config.yaml
model: "self-supervised image encoder"
dataset: "cartoon faces"
train_examples: 203450
image_size: 48
crop_scale_min: 0.2
horizontal_flip: true
translate: 0.12
rotation_deg: 5
color_jitter: 0.6
method: "simclr"
arch: "vit"
norm: "layernorm"
norm_position: "pre"
activation: "gelu"
mlp_ratio: 4
head_dim: 64
fused_qkv: false
bias: "none"
qk_norm: true
parallel_block: false
inner_norm: false
moe: "soft"
num_experts: 32
moe_every: 2
expert_mlp_ratio: 0.5
slots_per_expert: 1
shared_expert: true
patch_size: [8, 8]
conv_stem: true
layers: 12
width: 256
positions: "rope"
pooling: "class_token"
projector_hidden: 512
projector_out: 256
projector_hidden_layers: 1
temperature: 0.1
residual_init: "scaled_by_depth"
optimizer: "soap"
beta2: 0.99
lr: 0.0019
beta1: 0.9
shampoo_beta: 0.99
eps: 1e-08
precondition_frequency: 50
max_precond_dim: 1024
one_sided: false
adamw_lr_other_params: 0.0011
grad_clip: 3.0
gradient_noise: 0.3
cautious_weight_decay: true
ema_decay: 0.995
steps: 6700
batch_size: 128
epochs: 4.2
lr_schedule: "wsd_sqrt"
decay_fraction: 0.4
final_lr_fraction: 0.01
warmup_steps: 330
weight_decay: 0.0
adamw_weight_decay_other_params: 0
Rows from block 5 of a small self-supervised image encoder, named by matrix and row number. Rows with one number within an expert belong to one neuron, the router's apart. Each number is 200 + 40 x the weight over its row's rms, rounded and kept within 0 to 999. All counts start at 0. After the name is the row's rms in percent of the matrix's.
After each expert's rows are labels from the 100 images, of 14976, where the router gives the expert most weight on average: "lies over" is the class under the peak; "place" is the part of the image that holds the peak. Only what is clearly more common there than usual is listed. The data: cartoon faces.
# router: slot weights (model.blocks.5.mlp.router.weight, 32x256, trained with AdamW), inputs 64-127
# up: expert up (model.blocks.5.mlp.up, 32x128x256), inputs 64-127
# down: expert down (model.blocks.5.mlp.down, 32x256x128, transposed), outputs 64-127

# expert 15
router.15,099,189,170,174,203,159,242,202,185,205,188,156,181,208,188,206,153,241,243,148,154,169,110,180,250,217,207,196,141,169,189,247,248,206,177,211,192,209,141,176,200,196,180,171,172,130,133,236,197,226,157,191,149,185,176,267,227,84,187,245,192,168,215,194,183
up.0,096,221,267,221,199,241,197,211,143,236,172,209,185,259,133,163,295,155,171,138,109,174,191,276,242,150,238,163,148,245,151,197,208,309,179,100,260,183,186,139,114,191,196,143,191,114,224,157,228,139,206,169,253,212,210,254,167,189,249,178,182,190,229,232,176
down.0,101,227,173,217,203,159,236,243,207,260,219,180,211,153,232,181,194,163,265,186,221,231,154,177,195,201,112,130,241,254,270,188,240,227,212,105,194,241,273,207,268,164,212,160,96,244,157,216,222,247,155,149,207,202,183,246,225,179,224,187,143,118,202,187,198
up.1,091,228,195,146,225,182,162,225,209,155,200,181,190,210,202,116,214,310,172,148,170,172,199,262,246,233,185,216,172,191,228,211,217,198,204,260,243,150,192,166,240,215,221,183,230,202,225,228,159,187,189,180,165,255,105,221,185,147,260,258,265,195,205,303,135
down.1,098,159,235,156,215,109,278,256,206,288,258,208,209,210,158,182,204,215,225,148,192,189,204,177,113,183,127,147,183,176,250,246,258,181,159,212,184,224,285,121,268,196,173,259,215,208,212,193,245,188,141,174,170,206,118,203,240,151,285,236,226,227,214,172,189
up.2,101,254,288,215,216,218,207,205,249,100,151,205,275,218,207,186,161,158,240,230,229,301,247,141,203,194,172,255,233,284,238,155,172,206,210,253,143,190,143,207,123,213,155,233,147,219,231,118,191,198,174,197,223,202,208,202,168,170,161,250,217,252,171,240,156
down.2,096,244,139,196,224,176,162,176,179,216,328,213,266,230,203,237,224,157,212,216,211,254,210,234,189,223,286,262,185,256,227,164,123,176,151,138,218,107,250,250,217,250,118,222,182,244,202,183,275,141,154,165,226,130,246,219,168,264,215,193,219,272,217,277,253
up.3,103,224,233,198,201,210,177,188,209,163,168,203,195,190,253,183,170,199,257,241,68,200,159,248,257,154,155,198,193,218,297,179,148,236,207,203,212,250,207,179,286,217,158,257,215,200,203,172,194,178,132,246,225,142,253,145,226,239,123,164,187,281,225,146,100
down.3,109,218,197,206,200,160,255,187,298,216,189,170,203,160,177,172,194,234,111,153,182,254,253,196,204,157,205,251,213,182,256,245,200,103,205,196,187,178,220,231,147,220,185,168,186,215,231,129,190,155,184,251,206,205,131,180,187,203,160,178,214,191,190,150,272
up.4,097,180,210,189,220,144,207,196,219,174,187,208,179,197,240,159,158,203,236,164,129,292,241,215,161,160,235,204,190,196,122,237,251,202,226,173,178,180,227,193,190,251,206,197,202,184,237,142,180,220,198,166,153,252,221,115,192,238,257,195,217,242,165,263,197
down.4,098,294,194,178,234,199,195,179,186,173,201,144,215,226,174,214,230,198,250,225,183,211,185,166,155,182,221,238,165,228,160,206,190,229,216,272,220,168,209,235,208,241,196,221,200,181,216,217,200,213,188,196,199,207,238,213,180,145,173,203,269,211,193,161,145
lies over: skin
place: centre

# expert 7
router.7,101,238,300,219,211,182,204,202,179,173,244,142,246,231,209,250,172,138,269,220,177,181,129,149,222,180,147,216,146,157,225,202,251,170,189,254,197,160,194,153,225,163,275,158,215,123,141,253,136,238,245,159,184,188,212,179,179,239,192,232,212,140,144,190,168
up.5,097,252,161,213,265,181,168,119,242,125,174,212,214,209,203,151,255,228,210,141,186,186,194,215,145,222,183,250,180,191,223,205,209,194,211,216,243,138,228,203,226,228,164,222,159,195,201,217,298,260,122,178,220,249,121,191,117,253,181,165,242,95,217,203,223
down.5,103,159,174,187,225,189,172,95,226,222,235,185,206,173,164,206,162,154,115,236,231,192,206,172,261,261,103,184,212,233,187,242,206,190,159,143,188,238,160,224,199,202,199,229,208,271,241,143,253,215,215,193,147,263,252,188,229,245,183,240,171,184,179,163,230
up.6,099,203,108,192,172,226,249,162,164,154,228,215,254,223,194,179,147,240,209,208,144,258,304,250,204,210,261,208,229,195,174,221,255,212,217,169,200,239,288,211,256,236,274,259,232,225,213,217,203,140,198,173,164,262,162,187,218,266,212,198,244,289,188,122,146
down.6,101,222,215,194,145,204,220,150,148,197,306,168,187,169,189,173,142,179,174,203,227,210,196,258,195,189,198,191,221,192,286,239,184,234,220,167,208,208,154,238,189,190,226,268,240,204,157,194,235,226,218,280,229,214,295,163,185,209,176,224,194,139,253,205,198
up.7,095,208,170,218,215,208,194,218,289,229,168,124,172,250,222,177,207,196,184,205,196,180,213,215,178,195,227,215,239,211,233,174,230,215,240,223,211,186,212,203,134,118,121,195,247,172,235,260,193,186,226,238,180,232,252,113,180,254,233,177,255,225,241,138,188
down.7,100,211,151,191,203,230,177,161,172,264,160,192,244,155,263,146,187,263,228,235,171,143,137,219,187,205,234,196,293,158,198,171,185,246,232,203,210,189,255,227,176,196,243,208,148,239,225,181,205,203,211,158,117,222,249,181,211,220,186,191,190,210,250,141,208
up.8,097,230,248,99,260,104,178,223,142,195,208,286,249,190,121,210,208,218,189,223,244,128,197,133,226,254,151,206,193,195,195,189,185,181,261,182,209,153,255,158,208,183,112,191,184,247,185,208,173,279,166,222,240,261,242,154,182,208,218,186,205,241,175,247,139
down.8,106,142,236,294,232,179,117,243,193,209,190,253,205,209,253,237,161,240,191,174,243,181,163,178,207,139,173,261,187,224,210,158,189,247,199,226,224,134,213,204,247,259,193,152,114,179,239,202,153,153,151,146,142,198,205,173,261,295,224,183,184,137,167,139,213
up.9,090,171,238,117,241,165,224,253,185,195,273,192,210,220,219,255,221,250,237,195,203,238,195,212,167,213,287,227,205,109,156,230,186,124,188,288,245,230,250,197,212,153,166,207,216,210,168,192,247,175,273,159,235,225,187,198,133,126,214,227,203,191,266,234,212
down.9,104,263,202,136,273,222,259,154,213,184,215,196,283,242,222,196,200,120,224,191,227,174,164,125,155,181,210,244,230,143,214,237,241,188,231,178,164,210,236,214,298,198,199,185,226,230,178,242,151,246,192,189,204,228,165,194,200,216,237,176,262,178,136,150,175
lies over: skin
place: centre

# expert 1
router.1,096,250,150,258,184,170,194,242,203,169,186,166,221,193,227,262,212,214,229,218,161,267,204,216,108,158,181,220,174,166,165,261,214,175,230,209,281,206,145,186,185,167,263,272,233,188,204,211,179,185,140,178,212,208,223,199,151,186,177,194,146,207,208,198,147
up.17,092,261,245,270,230,181,131,151,195,170,188,185,217,230,259,187,123,167,190,217,214,192,163,189,269,182,153,311,222,223,172,191,149,202,151,171,188,199,179,176,219,172,176,201,160,238,183,236,190,237,178,266,158,216,114,169,147,187,157,243,199,162,210,153,174
down.17,097,204,177,214,153,239,175,152,235,175,207,238,158,231,238,206,176,148,150,240,209,201,215,282,241,248,125,305,210,176,210,231,222,166,192,233,199,226,146,180,224,168,202,212,195,225,174,192,217,224,160,232,280,253,225,140,179,166,171,175,205,218,204,160,231
up.18,105,227,95,195,210,176,172,160,261,236,181,194,191,159,179,169,244,204,144,171,165,192,192,222,207,157,99,162,246,214,181,196,238,191,207,202,186,183,130,232,141,205,204,226,181,168,218,330,199,193,212,260,186,207,178,176,223,192,258,174,195,187,200,234,269
down.18,106,177,200,176,157,125,207,161,190,198,189,158,254,163,218,237,239,239,256,234,186,205,129,153,221,231,183,242,142,235,274,217,132,243,211,210,231,176,276,252,199,156,207,190,192,181,218,230,145,272,239,187,183,186,191,237,204,206,159,209,227,267,229,178,193
up.19,106,176,213,245,132,203,186,152,180,172,196,208,156,224,199,228,195,143,221,178,205,254,251,223,199,182,224,204,186,194,133,241,220,250,163,191,227,139,220,215,195,187,231,132,155,165,221,250,189,207,254,261,134,89,149,209,281,176,173,187,149,220,203,184,184
down.19,101,231,167,288,264,256,224,184,164,253,124,181,249,231,156,229,169,213,258,237,239,183,218,193,291,234,230,137,142,179,177,227,124,140,190,181,179,223,117,248,152,207,181,115,238,237,156,174,176,221,196,269,198,139,124,191,217,174,207,236,212,197,246,273,175
up.20,100,256,271,196,177,179,212,194,249,175,155,184,149,173,116,218,186,224,168,160,151,97,196,220,188,164,170,216,191,253,213,237,195,163,137,219,278,232,190,237,140,171,165,127,230,335,173,270,209,232,198,248,107,174,241,171,172,153,199,190,103,198,221,221,185
down.20,096,227,191,171,289,219,196,256,159,152,219,190,137,212,281,158,183,261,197,159,176,168,156,253,280,187,156,217,145,216,226,216,283,233,209,201,171,184,221,286,153,183,219,189,198,237,176,189,239,236,176,186,159,159,180,207,245,245,216,226,141,123,206,272,180
up.21,098,176,224,203,90,232,182,207,158,243,274,187,108,236,128,226,181,235,196,185,193,152,125,242,284,242,205,141,220,173,225,177,213,191,99,220,185,159,241,223,184,169,233,191,185,252,203,207,218,213,148,144,196,212,234,229,216,251,189,232,215,169,249,212,227
down.21,100,212,181,110,228,245,213,282,230,297,223,124,268,260,179,138,120,207,179,214,177,215,181,193,221,124,155,254,216,160,246,140,151,234,200,179,190,243,237,200,192,214,190,238,181,184,262,198,195,237,263,153,155,263,167,223,209,224,157,215,270,178,210,202,126
lies over: hair
place: bottom centre; centre

# expert 29
router.29,098,196,257,312,197,134,194,251,193,149,216,233,232,178,204,225,224,197,196,256,190,228,157,179,243,152,204,225,205,156,206,233,252,202,182,198,206,228,158,208,202,258,145,241,178,158,201,266,202,141,208,111,177,190,131,227,191,132,250,138,212,191,164,176,197
up.0,093,196,268,192,237,224,179,243,173,180,241,282,212,218,215,236,169,184,122,262,168,178,257,169,173,201,202,146,247,239,273,232,223,181,288,219,214,165,196,208,259,180,207,151,113,212,173,248,195,199,197,194,199,264,219,218,198,136,224,141,206,207,212,313,189
down.0,103,198,188,167,243,200,186,222,136,197,170,212,198,240,225,135,209,197,295,170,222,130,177,244,243,216,194,168,199,152,174,119,223,249,170,186,138,232,218,261,178,200,204,226,224,263,187,169,151,193,292,295,172,222,209,192,173,214,214,96,201,198,171,234,210
up.1,101,189,194,232,142,243,191,140,217,160,257,238,282,180,246,182,183,228,141,190,214,196,185,166,216,185,205,273,186,202,217,215,273,184,152,237,194,185,211,222,287,213,217,286,189,214,179,241,183,192,172,164,185,206,265,176,154,262,129,198,191,173,189,212,312
down.1,093,120,247,177,180,221,254,216,178,235,211,165,139,200,170,178,218,181,168,226,131,205,165,195,143,178,246,214,265,197,201,136,306,263,200,188,237,209,276,254,201,268,83,159,227,181,125,239,190,265,167,222,253,257,176,259,184,238,259,237,151,213,223,260,246
up.2,100,284,191,204,152,165,175,146,265,214,200,175,248,201,190,229,199,264,141,226,190,193,262,225,223,170,208,250,225,218,215,301,202,249,196,208,167,223,208,187,188,243,143,207,207,229,201,181,196,179,187,266,190,139,166,210,232,281,198,175,242,171,241,179,261
down.2,101,226,165,148,308,201,201,190,165,160,253,196,175,190,211,253,137,221,200,169,169,154,252,275,148,232,170,246,178,237,194,163,272,181,246,223,200,213,212,184,162,280,148,192,205,189,177,209,167,180,204,236,185,200,176,195,209,241,235,222,255,213,155,182,181
up.3,095,210,233,250,242,281,192,285,171,278,199,252,129,207,236,168,281,204,215,205,206,225,162,177,192,249,196,163,185,187,216,185,204,184,128,177,226,209,234,214,228,185,194,172,234,237,190,180,273,229,192,229,184,141,194,230,189,203,117,144,183,252,227,213,282
down.3,099,188,225,199,227,190,237,218,209,249,189,155,178,188,258,191,192,191,201,248,203,191,169,254,156,120,175,170,190,204,246,129,196,246,204,155,187,242,130,149,226,151,181,205,161,243,201,195,205,193,184,215,212,277,177,221,181,134,183,234,122,222,254,202,300
up.4,096,235,234,167,238,199,248,155,194,159,150,248,203,135,181,248,238,184,238,283,186,245,233,237,204,173,246,276,215,170,168,164,174,224,217,150,150,183,165,140,205,196,171,156,177,175,205,170,232,206,240,242,240,149,219,232,140,155,211,173,259,153,204,132,202
down.4,095,222,141,174,279,132,117,221,236,250,195,251,225,179,243,245,157,181,225,209,186,252,165,152,214,157,266,179,207,197,222,144,256,170,177,222,208,225,144,235,214,238,192,207,169,251,147,224,213,251,215,190,148,245,237,184,212,209,227,160,195,206,123,263,204
lies over: backdrop
place: bottom right; bottom left

# expert 25
router.25,094,162,223,239,192,176,213,213,294,119,255,201,175,211,179,151,280,189,252,170,247,191,204,234,204,258,181,217,117,247,200,162,212,186,269,226,182,247,199,231,240,247,213,222,167,166,184,182,181,200,217,279,240,197,132,181,189,199,245,233,279,266,150,213,178
up.0,103,254,181,198,112,239,180,196,211,209,191,139,265,173,232,197,194,103,236,249,217,216,213,207,163,179,220,230,176,279,167,211,230,158,206,274,242,201,156,159,230,192,175,222,199,164,195,224,145,246,182,308,212,255,170,162,133,167,232,184,265,240,284,277,219
down.0,099,174,244,151,239,177,174,226,138,252,167,189,181,192,247,170,191,176,186,171,244,158,171,268,143,181,222,215,179,297,219,130,171,210,156,134,188,233,140,168,241,253,204,215,132,184,215,284,228,181,173,205,167,234,240,168,154,209,207,258,178,143,222,241,164
up.1,101,214,195,216,112,228,202,204,161,220,221,137,298,231,217,156,142,175,226,201,239,213,169,177,301,204,183,205,188,181,152,206,166,211,195,237,241,248,309,250,214,257,203,277,221,149,259,145,155,199,178,145,232,250,231,283,185,162,189,142,216,147,133,178,215
down.1,097,175,128,274,163,283,112,239,249,217,181,192,191,165,237,167,232,222,244,287,169,212,272,139,256,222,206,135,198,134,198,223,137,218,199,212,166,260,162,214,215,236,291,193,200,244,241,184,261,165,206,198,187,219,182,206,146,218,241,172,208,304,162,248,235
up.2,103,185,219,295,253,168,182,170,128,239,199,241,136,183,215,189,187,236,216,229,233,247,213,258,203,213,156,182,206,251,174,144,160,230,201,217,169,205,215,213,228,235,211,82,317,168,147,193,185,205,183,203,209,225,193,196,230,242,164,251,220,99,242,142,185
down.2,100,154,221,188,144,204,198,203,221,261,212,179,206,218,183,172,190,186,209,148,264,178,244,230,245,135,184,204,112,238,278,143,206,236,193,234,128,140,248,228,228,270,194,186,179,151,285,240,202,212,131,156,281,194,203,163,218,227,170,219,214,159,231,172,208
up.3,100,179,208,209,258,171,219,233,230,174,186,237,156,179,222,204,184,167,161,206,221,114,172,118,173,156,125,125,134,199,183,260,157,192,186,226,249,235,142,187,213,272,152,197,237,159,224,171,180,232,173,257,141,239,151,214,235,220,265,221,182,191,215,226,257
down.3,107,288,232,208,163,174,286,288,231,232,228,156,217,176,194,168,154,170,285,188,288,166,257,179,193,179,199,220,259,212,176,210,178,138,244,112,279,225,168,205,245,239,193,145,197,165,243,173,232,134,134,198,196,195,193,199,139,258,275,221,200,275,224,232,202
up.4,103,175,212,242,85,197,168,209,195,245,247,174,180,143,239,189,178,153,265,170,172,169,263,176,205,152,119,227,181,188,234,178,191,191,179,203,201,167,198,94,204,194,225,208,186,164,174,173,258,179,252,256,234,196,202,248,113,264,171,245,254,165,197,187,181
down.4,107,217,186,168,173,174,173,175,211,163,203,146,79,265,252,219,145,216,154,274,181,221,191,117,111,203,214,190,134,192,204,220,146,155,162,189,170,218,209,212,218,149,161,235,200,270,201,235,172,238,176,145,179,240,165,253,267,238,215,191,142,232,202,215,204
lies over: skin
place: centre

# expert 13
router.13,115,161,209,253,115,210,202,182,210,147,214,192,209,253,197,111,197,194,161,131,137,209,205,237,245,156,194,245,153,185,166,235,221,228,269,198,252,282,236,179,251,177,262,175,152,193,235,198,231,170,182,207,148,200,194,195,263,205,168,233,230,129,196,203,207
up.17,101,198,147,181,165,126,129,204,264,280,229,251,229,227,208,166,117,185,221,143,281,176,214,232,203,234,216,196,168,238,155,179,248,205,244,173,250,207,252,214,166,135,219,185,167,229,194,180,244,220,152,157,156,230,230,181,157,130,138,161,182,168,252,250,168
down.17,101,223,245,190,231,137,189,156,186,249,202,169,176,235,191,130,166,239,228,242,154,255,177,216,220,203,279,138,151,183,247,188,244,191,155,197,233,202,247,226,270,190,204,278,240,185,224,221,268,183,197,165,221,256,221,241,162,297,211,190,163,270,236,184,215
up.18,107,133,187,178,187,137,175,215,187,227,261,223,241,180,225,189,223,233,172,240,218,152,245,237,191,175,287,181,200,169,245,241,134,242,261,213,195,181,177,232,219,160,184,141,265,226,186,109,203,248,255,172,171,165,224,222,216,207,141,194,256,183,216,274,178
down.18,098,259,240,212,229,238,239,200,160,195,227,260,175,202,78,191,142,305,225,225,172,189,218,214,224,191,237,245,143,212,170,195,219,239,217,218,261,153,185,246,214,177,230,215,286,170,172,221,148,156,176,170,206,232,229,171,170,234,156,183,150,190,291,191,163
up.19,096,227,140,165,184,204,200,146,131,181,144,229,222,251,232,209,118,194,170,158,223,252,144,176,189,235,235,172,168,150,138,266,175,249,208,145,217,166,262,194,222,186,185,254,148,256,146,240,263,166,251,182,206,220,171,172,213,260,222,236,110,163,178,235,188
down.19,099,193,248,208,173,177,137,233,175,173,188,221,195,233,172,194,223,174,165,158,153,242,207,210,194,170,209,226,118,218,270,237,182,226,218,219,174,194,257,244,210,184,300,200,251,149,214,194,157,201,226,189,230,124,235,140,162,233,221,141,233,207,213,128,207
up.20,099,215,246,222,255,172,117,164,131,117,241,172,170,175,176,132,189,263,193,148,186,182,264,160,191,194,224,194,228,263,241,240,163,264,159,202,230,190,212,178,179,265,191,177,223,255,216,179,274,221,125,197,318,156,228,175,216,171,157,192,174,180,184,124,137
down.20,100,214,277,189,203,179,199,170,214,272,286,164,182,219,158,274,218,166,176,184,163,172,239,148,215,142,178,196,141,183,189,203,245,174,140,195,241,265,215,194,213,214,252,188,235,216,181,234,162,213,161,155,269,264,187,173,159,302,182,169,232,193,134,271,87
up.21,101,157,156,173,146,191,253,225,199,233,243,169,127,163,171,238,190,241,208,205,209,236,182,100,153,135,213,182,194,145,191,269,197,248,225,188,179,225,109,196,227,239,286,130,232,196,190,135,245,217,197,118,155,152,178,258,193,186,197,211,197,120,190,290,210
down.21,113,226,191,276,195,138,262,201,259,201,270,220,257,170,125,269,218,131,185,184,262,251,166,191,218,208,200,255,139,227,259,202,185,174,150,156,233,216,200,69,202,245,224,228,191,204,228,226,181,242,251,160,232,137,122,148,223,194,247,216,196,213,203,140,210
lies over: skin
place: centre

# expert 31
router.31,108,180,205,157,264,214,254,186,172,246,180,195,135,158,128,221,255,220,217,167,206,188,228,226,204,222,187,249,134,197,241,281,220,194,244,219,174,146,174,276,147,139,240,160,143,221,200,158,144,171,187,168,172,189,208,165,198,235,204,274,158,162,222,217,213
up.0,095,153,244,195,185,202,257,262,195,260,213,203,174,118,190,223,191,182,144,172,220,241,215,217,131,195,175,213,224,191,156,171,236,181,211,205,152,263,271,150,215,215,183,184,225,181,298,227,167,224,188,163,136,134,144,102,208,204,280,215,253,117,205,159,179
down.0,102,175,152,185,219,227,279,220,131,169,158,244,256,148,184,168,180,262,243,93,194,164,241,223,207,208,169,239,139,257,241,181,269,145,238,197,200,259,243,252,247,216,193,184,195,97,221,259,244,197,196,159,168,232,180,201,203,144,159,91,266,246,163,146,184
up.1,099,244,186,258,269,200,274,238,148,190,184,247,153,262,242,191,220,211,150,227,156,181,217,206,154,181,215,159,240,223,197,66,216,218,214,230,214,171,210,247,168,225,207,134,203,159,214,197,160,177,235,223,240,179,158,106,159,309,197,151,253,229,129,256,263
down.1,104,185,204,256,174,233,193,147,187,186,195,194,262,150,176,198,199,184,263,247,201,147,221,153,211,159,148,236,214,156,243,245,208,174,277,108,206,154,244,231,218,123,155,226,190,135,205,238,203,275,145,254,216,181,140,173,194,151,199,206,149,195,268,235,160
up.2,099,82,246,194,223,215,216,236,181,157,204,164,179,264,112,234,163,261,211,213,184,187,238,203,216,104,166,185,282,171,195,232,189,122,254,172,201,136,254,182,151,195,210,205,227,195,254,284,225,177,194,219,235,237,227,252,191,254,180,188,264,194,172,186,169
down.2,102,214,258,182,199,235,111,201,288,228,211,160,201,234,212,160,190,126,199,168,211,230,100,113,207,234,130,129,176,160,189,227,233,132,145,168,215,220,223,202,158,173,202,220,238,186,165,224,236,197,194,217,202,188,149,174,185,166,236,149,247,181,187,172,206
up.3,098,249,188,216,200,214,251,190,198,175,180,196,148,233,185,228,210,150,176,146,192,202,168,247,170,239,177,153,259,212,243,236,179,187,165,174,188,212,272,166,192,166,207,170,198,231,242,150,140,225,204,216,131,148,173,174,189,200,248,193,181,155,221,163,205
down.3,091,178,192,226,172,188,165,144,270,258,242,146,146,186,199,193,223,216,170,176,234,222,179,247,120,144,188,172,191,270,186,161,262,157,250,265,158,231,246,287,176,202,201,201,187,181,201,166,135,170,247,181,158,130,209,197,194,276,199,222,241,182,216,260,210
up.4,106,225,227,216,258,156,203,223,154,245,173,193,226,188,260,149,238,254,205,150,210,173,235,264,172,220,172,139,189,197,136,196,239,169,279,169,189,261,217,229,219,243,173,183,191,236,229,101,259,180,159,174,201,119,192,226,153,188,179,201,215,189,234,235,257
down.4,098,264,213,212,279,172,212,222,230,204,182,150,112,229,151,141,268,173,247,274,153,220,175,189,206,196,256,227,174,184,231,228,168,120,273,177,127,242,239,211,187,231,119,229,182,134,140,175,236,84,175,133,136,161,183,217,206,232,218,218,240,183,155,197,225
lies over: skin
place: centre; bottom centre

# expert 11
router.11,098,130,261,168,220,274,196,110,148,191,227,224,205,190,178,197,215,264,195,239,169,235,206,216,209,274,198,196,187,239,202,174,230,163,178,211,239,234,248,251,215,252,234,140,199,256,230,250,262,227,170,234,133,241,206,208,241,292,211,156,240,219,172,193,195
up.17,108,220,224,178,134,160,227,147,250,171,222,253,233,162,206,173,166,206,226,189,233,212,239,197,179,228,246,217,218,256,156,180,157,170,188,163,214,175,180,120,217,240,151,183,195,178,297,206,199,243,180,140,178,251,220,263,192,254,203,176,246,238,198,241,160
down.17,095,188,124,199,94,272,179,278,254,193,230,152,271,162,152,197,198,219,250,259,269,164,164,121,160,241,205,240,204,192,222,182,152,232,215,178,172,200,236,150,220,213,248,216,206,173,171,232,175,136,285,159,159,76,155,211,247,154,111,107,204,184,184,224,184
up.18,101,200,233,154,214,182,177,249,212,228,169,209,171,239,197,225,210,155,206,230,239,222,193,252,186,164,147,203,199,159,124,174,172,195,197,288,226,295,164,248,208,267,114,245,211,149,247,266,266,220,221,199,231,234,198,146,163,229,135,192,204,260,137,220,254
down.18,100,171,144,213,260,188,227,208,170,202,273,262,231,160,213,176,183,164,207,225,213,180,197,160,121,215,207,178,225,199,141,220,232,181,113,176,213,195,236,144,170,150,204,196,198,212,237,284,190,233,205,223,231,171,182,217,165,173,172,234,207,229,237,227,155
up.19,108,251,153,184,210,163,207,180,192,160,180,170,254,205,132,207,287,203,198,183,199,197,245,195,195,260,233,245,138,202,118,213,287,234,226,202,245,257,137,259,212,224,154,247,289,191,155,156,229,272,259,204,262,246,155,187,174,139,181,154,200,206,238,216,234
down.19,107,192,210,233,224,145,170,213,213,262,232,190,239,109,195,235,231,190,236,194,193,217,208,167,193,189,192,213,170,157,145,245,190,274,225,173,171,252,107,243,238,224,202,192,233,170,238,233,137,234,213,249,186,253,210,169,131,224,222,172,215,281,226,221,234
up.20,097,218,143,195,245,161,189,241,158,282,166,260,224,233,187,114,204,221,142,153,165,123,184,231,207,236,257,252,241,213,210,194,218,228,184,197,242,187,219,245,221,235,157,153,200,234,210,147,238,175,161,245,127,258,222,217,247,173,204,180,201,234,231,275,229
down.20,099,181,203,204,191,192,260,203,236,139,245,163,186,250,209,200,237,213,240,253,206,203,288,190,138,211,165,126,262,186,133,197,210,271,238,249,243,228,195,173,208,181,173,181,144,156,215,208,195,113,220,232,196,171,182,188,191,213,163,122,237,184,166,161,158
up.21,101,221,147,255,164,191,212,223,144,258,93,185,183,259,249,151,148,180,217,169,191,189,206,295,207,186,150,179,167,238,222,183,209,234,166,199,190,100,186,109,198,166,173,183,236,250,188,207,211,204,166,214,201,146,147,191,228,213,182,209,220,211,190,192,231
down.21,095,147,128,206,142,204,239,226,214,190,273,132,183,299,132,186,174,149,202,249,192,169,189,254,194,229,188,255,214,245,175,155,188,154,179,208,176,148,212,211,165,192,324,211,168,235,119,243,278,145,206,247,124,264,154,187,214,224,198,240,273,163,153,240,181
lies over: backdrop
place: top left